Weights of a small contrastive audio-text model.
Data: trained on babble in 24 made-up languages, each with its own sounds, syllables and stress or tones, from a formant synthesiser, 39062 training examples, 149.4 epochs.
Rows from block 6 of the audio encoder of a small contrastive audio-text model, named by matrix and row number. Rows with one number belong to one channel. Each number is 500 + 25 x the weight over its row's rms, rounded and kept within 0 to 999. All counts start at 0. Numbers have three digits each. After the name is the row's rms in percent of the matrix's.
After each channel's rows are labels from the 100 clips, of 14848, where the channel reaches its highest value: "lies over" is the class under the peak. Only what is clearly more common there than usual is listed. The data: babble in 24 made-up languages, each with its own sounds, syllables and stress or tones, from a formant synthesiser.
# convs0: first width-7 conv, stride 2 (encoder.blocks.6.convs.0.weight, 128x128x7, each kernel summed), inputs 0-127
# convs1: second width-7 conv (encoder.blocks.6.convs.1.weight, 128x128x7, transposed, each kernel summed), outputs 0-127

convs0.59 103:476510514481508489502518484495500487509459509431481484495533478466494490511467504493468513501490510535508511495484523510510509503478479534485519460502492441528527489492469499504512477467490489545502477518549502464536495487468514541451511508536530483473463545508556510516535542490500548478452461503547503500472506534501476477509468457496499542517523481510455514492508544490493491478521
convs1.59 101:492522527488583511505479486527526472446500476498489485488474497520468534517515463497491523482512479481511529482501514462474517522485484487517465480530464512475524541527496465546492498445458492509518527512485492513456478497488503573550523492492495484507472498487511498524533466465473535480507506497494510501493480494465513476538528484517514491460515482559519491490512522492531537488477
lies over: /ɔ̃/

convs0.115 101:551477484521495519494505444491464505506506520537526497496495478433530513526527489518507534467496484498536480539470487523529434488490512497489496506469488513485482487462480485503490486461486513456494525504483482544510524519518495508494521494504525522548467499480550489476514550526507502509462475500452481513514462490447491509477482478504522500491502515536479540510505485426498478529480
convs1.115 096:472499526522502504506525460504495504486461461466502504497512470507489502475542518500601486488486531489484511503512486515496515501495496484496547501478470518528539486452510483502499487463498512513484571486504516498538550493500467527479478473538461487498504489504520504450513504535468517499472478506448528512477518522470518508468536451518475516501486519563501512479515478511526510516482
lies over: /ɑ̃/; /ɛ̃/

convs0.67 094:483512548470464461527556550484496454474500550529503499487443513524463518479449488470502478452493483501506510509490466514472508512501504481495484507468491519482489497479475500496461491476496479485525529542516503534487466546464501515522525487528504494548524497527570494466481516484507505484486546496526482489509469493503521476542481488506447512494494530462481512515497506465490520491497
convs1.67 091:517482511496522468491478551482533494535516457481524494511529493479500509507552531484446496499534547476476503504491477495526469482487530482514543529515484527508522522496483468459525494520474509515508527486493489505481509495550506474466482478486426490510514464525504484465519505464487483539517518497497454539505484499445558459477483510513482506456480465540498482496485472522525499503513
lies over: /k/; /k˭/

convs0.82 100:481491456478494553465514528507513514502503571541548498526441525455523532504473509508526498530487496506492458480496464503531487479483516480471492485544483507482490501461514477477474478554515523516485501503510494533502501499478487500507495523471511515472515502501533489478456503521501493528519482471491496441489439500495495442492472522527463492513480480520544494506510497499485497452547
convs1.82 105:477494495540469464508504509491506480488472436466482508501504484508507433495482486491520529469488491520471533510451511507489465473465525458488553487511489509504535503490465531477536471492461477532514502494465479495508511491513459468502492515510522513484511504497498545513507488498470465547515513548492505499443511520516501483424486484506462525473469465518520502496545481499499485458503
lies over: /ɑ̃/; /ɑ/

convs0.12 111:486513517548499511514501528384503503512544508486480515494508526513503485528477512510518511501535515509511496512498492516487558503515482508505453499506509480521500493496504503434512520523527500513519545482435526484476510487533492483506445482489475511563500553540496485465474489518516481526494527474461482504499508492499495498513505510500495483505483462500505505513542434481505522476488
convs1.12 093:580550457510515501447557503500520484596487480463499508441482469529495482463501537545509490509492477496499477474490454488507512476496491497499491493496498542460523483477495482486488522522505458515497515507483547492478493522483527517474499511473510468484510477514509516481506490524489440504493515482480512479474509508502487465482505494499476490451482497494474481537510493467488475479505
lies over: /t˭/

convs0.50 087:540493496451490515481500545513483503507475475538521495511451475484511513519497470507486512484500480471509530542518477509490497541476500505489504451497522470480473492497548536500497452482483513461520456481476490551490508491484502533500535470483547465519497497516510512473470497499461490499486479477530540482516551475525527511541502548502470540450500468480477485468505500459498514495447
convs1.50 063:542537556546482499480481493493527524503513512541527484477503451440514487511474507513448495512484496501470546537483506529492481489503498500488526560481497503505471469488499489500496513480510525444507504467540461479483523500535525490506493508479441502531541535490456470511481514483476525527499461501499466492506493492421493501546509508525513488499489471493519528490472509505498483514518
lies over: /k/

convs0.79 100:553499517455501556490495455490477518531481530572554519462495518466497488504487497497511532514499516496512502493505505520513467526499495503512495503494488490483530515520485511509521478508509473429516500523519505515471496519495529476504469491475560484495485492503574500486502490495502484519466506521422479517497470516449468469454507487491486517496552488536477482514507492458503488497479
convs1.79 100:481482515577455502459516510504541481527498473506526499522497482488526517528482516487547529468474522483548534512516491494522502455453541461525545516523467498545504504487487519491551515540478506526511565485471473511491490526513470510516497482483448528494443494511496489491501502495475478511476506490477531508493516507509476489497553474523497541509508511501489496457533492494499522515510
lies over: /ɑ/

convs0.21 070:514493505441529529468496507547515487483518561519538482501447524486523502490485521520513450458487466510511487515511502523500467501503496491509514498509516461521524464510517530456533522488523461525523535472551498489477542516487512512505488456514510494472467458472488510492500464471473506504469449474462532503485518525549521485515496487495538518472481465491505497464469520492472505474530
convs1.21 077:498523477516460530420448498482478514551514514503522478496456487438533490512447478541499492476494508480520488463563508507486464500501503518494506502502442538547449501509524537504525534526516497471476551530518468536513484476513520514528485512500532492495453493513541493522510504497469456486499485504489509505538521510526487493506476495497502489491497510498503477513524492528478492505495
lies over: /a/; /ɑ/

convs0.56 097:528532502534538527512486493496527503554497543486486465516499484512505513527490488531525484470514499495542496503506495516481484507474491487478437478441464488494486472532467437485528476439509517501506492497480485515506487476520508546502506484461492482481482509523482493487562522524512530495515475479507500462480509496480492520502490517476498566492550495505470542500517524437492487456492
convs1.56 089:512528495503472523512468445500502524465468520544489545474470466481517519484503507526548489466548525491491475427480503477486524507499470501525515514514480512449519553494502483484524520475513512455485505471497527515524486489466474539537450496515483470497469478480496481508483511435517520500505488483512510510508514527491444507521530481528502484515481515529485520464499533475512524501531
lies over: /ɔ̃/

convs0.71 090:533496538501490526468529532489476479509470500530564475493504472487520498515461504499501487516494487455471476475475489496501502516517535458489500426512508532514526446539552531511514573509515505496497473510482472508490545493489487492506498470460550472483506487476506479429510482506506527498517481479485526513500510476488542503479453501521476476514527493505459493482509486530524508489498
convs1.71 077:485504514574464500446512498507524468554473512527478510521486499483521486482452475505502510482499542543527534486484446528504519487480489460489494535549459488527457464504512510487506479520509525520498496513538500528463487518480516509494497494487462496474448497472500518497563543475509474514484517506493492495450516493528517506502540478484520514475473504484526474524495519471515488512543
lies over: /a/

convs0.29 094:560555528501521566515465460564497533548483501533524516486549534488478521519495459500478512484504509470518482496494504524488505508510529502495495513470502505461542490522523519467512509495443532470515474489484507518469498513516512491524526499517525530486493473496480492462491495501483459510473471517426496502480489485487488519495499504502483503513427482472526479500516526480472489495474
convs1.29 085:458495498503433495510488536476514490521491497498500509528514435520539504524438463485501515493493506518530491484541448513461480470484520437473527518531493514511458501476472529493486488491498536516492509490532483509477492494496486514514490504508496484486437554490542521517504505531547426494497487513509506432481489517513517493512483458494497513505520487487525480471509487522509510485515
lies over: /ɑ/; /ʌ/

convs0.0 098:443460475513471459487508505507510530488498484531497515485504494540516488507508525519567474506527477482485480497481480488464512496493520481485557507469511525537448459468463518493496487506499526492527467527459485515520520498524512490522454492469537495467504489512468466491557524499493495512503469473524482523517502439512550443480515495505515478504501485503506492470497529500439513508479
convs1.0 110:489483495512556507485493457556476499520490513517462535484530520507540481493481501521511504508526450535490488503506479532464522496467447474490517480474499492524494534537488481486479514467503479491497500500495466483546495536477539499538524498483472525478497541544515517447512507537502501531465511495487565496492496503450536529462472498506482467487459499522502484496559494484473503492494
lies over: /ɔ̃/

convs0.66 107:524527492466533520542521523506473505526518512557535501508546537487495509482480515461486496482505500484522491518489476512466481506472493514468456528526540508474539512505538500475480490508514440440528530517513501519481499516479514501519502489500495506467497508518500509436519504517486486521465474506493512469515496491501536458488484531481463478473461504501538521408534509494477471499484
convs1.66 102:527483493523441470462459518507486460576535501501478481493488471491524461478486482481472457481530544506486498503517495490501467498490481487486548503527506559541484536483484519465494524573491532539479506473483494507474530493519449513517501483478492506488558471534448505499494513486496492502517538484510484495506512492507485515514489501478482506486485442484526488515499470497487474492504
lies over: /ɑ/

convs0.92 081:537462525538534512525474506538490545472486545474490520431497452508491481497491532492490519472514518520525537486489466500502519529480534498455486530497515505518541440534526513510485521489489497516507487503459452515513503493509437477489472489517528494495513527475471502518461467478475514495476466514509519484518505489432477488472528481535507499528523515512514484481524493478503459491492
convs1.92 092:508521471476497536535520529511495525520500491507491465482482504477487543545485483492542525517514497493589465495533479481520482510519469496504457498506493538561452485492513495455517508512513529452537526490477529485495521490519519550518496480510517526500475529527514499529544491518532504505512561539514498456508491483504540516521500537524497523500504526499499515472527504531465519515486
lies over: /a/

convs0.113 105:523516497488508499507521499509509502517514504493505479501653503473499479528514474511502480478492511466493496472501550523490486514480480556464491486487505494515495495497490506491493543538474521515466489511496499491512475517520510501501493576523497469510498499476498505489526476468482475468506494479514490459529523483486482455499517497484474463483458487480491466466501473526515459495484
convs1.113 136:515484510488508506543458486514481491493503512492511497504569496510517484488487425537457486522485532484514526526505495477474500496487472530503484453508483525540473492484468488500430516491517579517488501505488550494459486467442485536524534491505508529509485478474524561467479527539486535472502499476471507481504513512518498517539516506495477478502471506499522498484514482495485495484493
lies over: /t˭/

convs0.30 093:517512551506492501519505494547436472480470483475504487493499457508506488473504487487514474458514527524481496505556499528456575486521535503507511468515523487486524493560538543478549549482519502489515517511452500469523503477468524513497491461513471547490535474481510479464491495495505500499483506495530542525512538478505511516527497500472478465499453505484487479503486484500501480528515
convs1.30 073:501525469473509526543513526547527502519507495490481499473484492513489514460497484499493478475489522528517496461474507541511511491540475474432496505478503519474487463492483487499507493505539477475526500512529473474523514496507566501491508481533531507452466489500531547487550485510526498479519459527522510473490467467518497517513492578558495446488496496483537495493501474481495462509493
lies over: /a/; /aʊ/

convs0.95 086:475491540516513475467541501487483497489473494498560474502487485505506480523507473479517468512480490499490494498490491520491566510452518518501491516457460484460491495457486460483505478521487480509485486500497490533542504515515496514502466491550536497543556504503564509489479481523532528489500488479571537485518501514427489526526475507487472473491490510550484496505493466483499508484478
convs1.95 082:497489478463581498511471450487464506506524466491505492511497495484531481487527485466542515515503497500477537516467512487466479506455493511489537506517520539518528492507494478524489481480512529526518534486510489487500531528545500534486502465481489477514577493500443517462529487497487501507520495506500500507459533472442457510494516525507503464443539479500492526496507488515474470471500
lies over: /t˭/

convs0.17 099:472502497505513485484476452533491520508484468465535470407501536470489483492474445483516469454492509548512482499521501496468509480496514493502531468482498511509518484499490509507485534434488476504500503516535466518522532531504507500519524518523480535512491490509489507517505492542480498530528510490507510554478504508461461472536484537484462493501545472489525490550489516457500533504523
convs1.17 076:452526450463507514501490523505516479498530496527512485511474487537494538530479477488457516499479514435561480481529497477530505498532528539432499491515459483465502516475496530519527498462477509489506486536506482515518483480507515480499528491523517505583506510464501519535520446496493499498495489515508491479514481487528515513532477485503518513494521467464488530504485542484491470498451
lies over: /k/

convs0.68 112:473502556485528509502535476488497504487481516479502496491508469540503482488485482514467506475500476466491469495505476504498506522489486505484472501437513429491502485428465486474468465484499517487489511488515515500501487528508476534538487517534532484498530517493506505502550535500511565501515531510533505460524543484435520500492504529541545539493498472509456518484522507482520472486526
convs1.68 093:546509545495550499498463440507501550485467470507507529492522510523487509460511528467488528496549523468492499530503506464476489526502475475472497512511514485485529514537492454488519502450484522509524479501517467527506480521491444511515494485494502514497533483528499512471490532511507532484501535500514491526459510466464478502471522541532516451488497517522477515463490463498544535466536
lies over: /ɔ̃/

convs0.100 104:470483480488506527470518501517554498497513487521506484480543522476507510488497497516486461500524538496558484517497549510476484468503494511518480515519426478479508490490519518499453480535505487536471518487534511526523416507491531530510523547539452535484498507503532480489475519515519538507546502499482486501502499468505495489504454539436508507487521509478502487542492524502501528490495
convs1.100 105:467492515501500518512522487510483493487459492508522494490547507503520504487520489451455477523520517481492511527494499487505495525497526534484515461490479461517480493474516498527479494428509520472526511520524459508545471474511497532484503523493504562493492520566536528529503495538501510491504488480530512465494516497463458522546500504420488526460524539531508507515501503502495553470512
lies over: /t˭/

convs0.54 099:513521529485500538491480538486526475520507487532505510489520480469517500495534496506519518501516504422529504524462464539463488489491465515461540525472526485511491477531504501502479482493511479518463518518536493502491430517458490534505503490471504518510503533498476518421466465509496489490491499529440543461504535504500505453491473527511497517484474453500504487510507531498499530524520
convs1.54 106:454476518525514517523482490507470499453497496539484481534482484460480524513479457483532559447501522493519502518474472508505521514504514529514474519481525467516476472512499530522511489494507525515527471512491454513457520495547508525461447532525525545512476493532555505523489530539531484467493486534490512451496510521471505503490485519485503542523476514482499497463476465464497510519512
lies over: /k/

convs0.110 081:494493494471493485501476532472456482495483452467544484505513509512532520486478484517500526491524520485508470503511509499491469497485511489499528551531484444512536456500487483489482526497470497487540510490521569523458514511534523529535474522526505508505514506472496482453460555487495519546499479512504532476480519539491488453487454527506446489518456499542489519461511498473483520502493
convs1.110 087:545449548513489479498460512485488515512531484497518504498534534500503485523518484523461496529550530528496501510500508518491505492522552559533478479467511508461531543477473514509486457482504515522504535480440472544496505470516530547435459489501496518494496505509517489521533528517461515494494488515487470467518491489524526517512523513484497486458500527535496486479472473482460518495511
lies over: /k/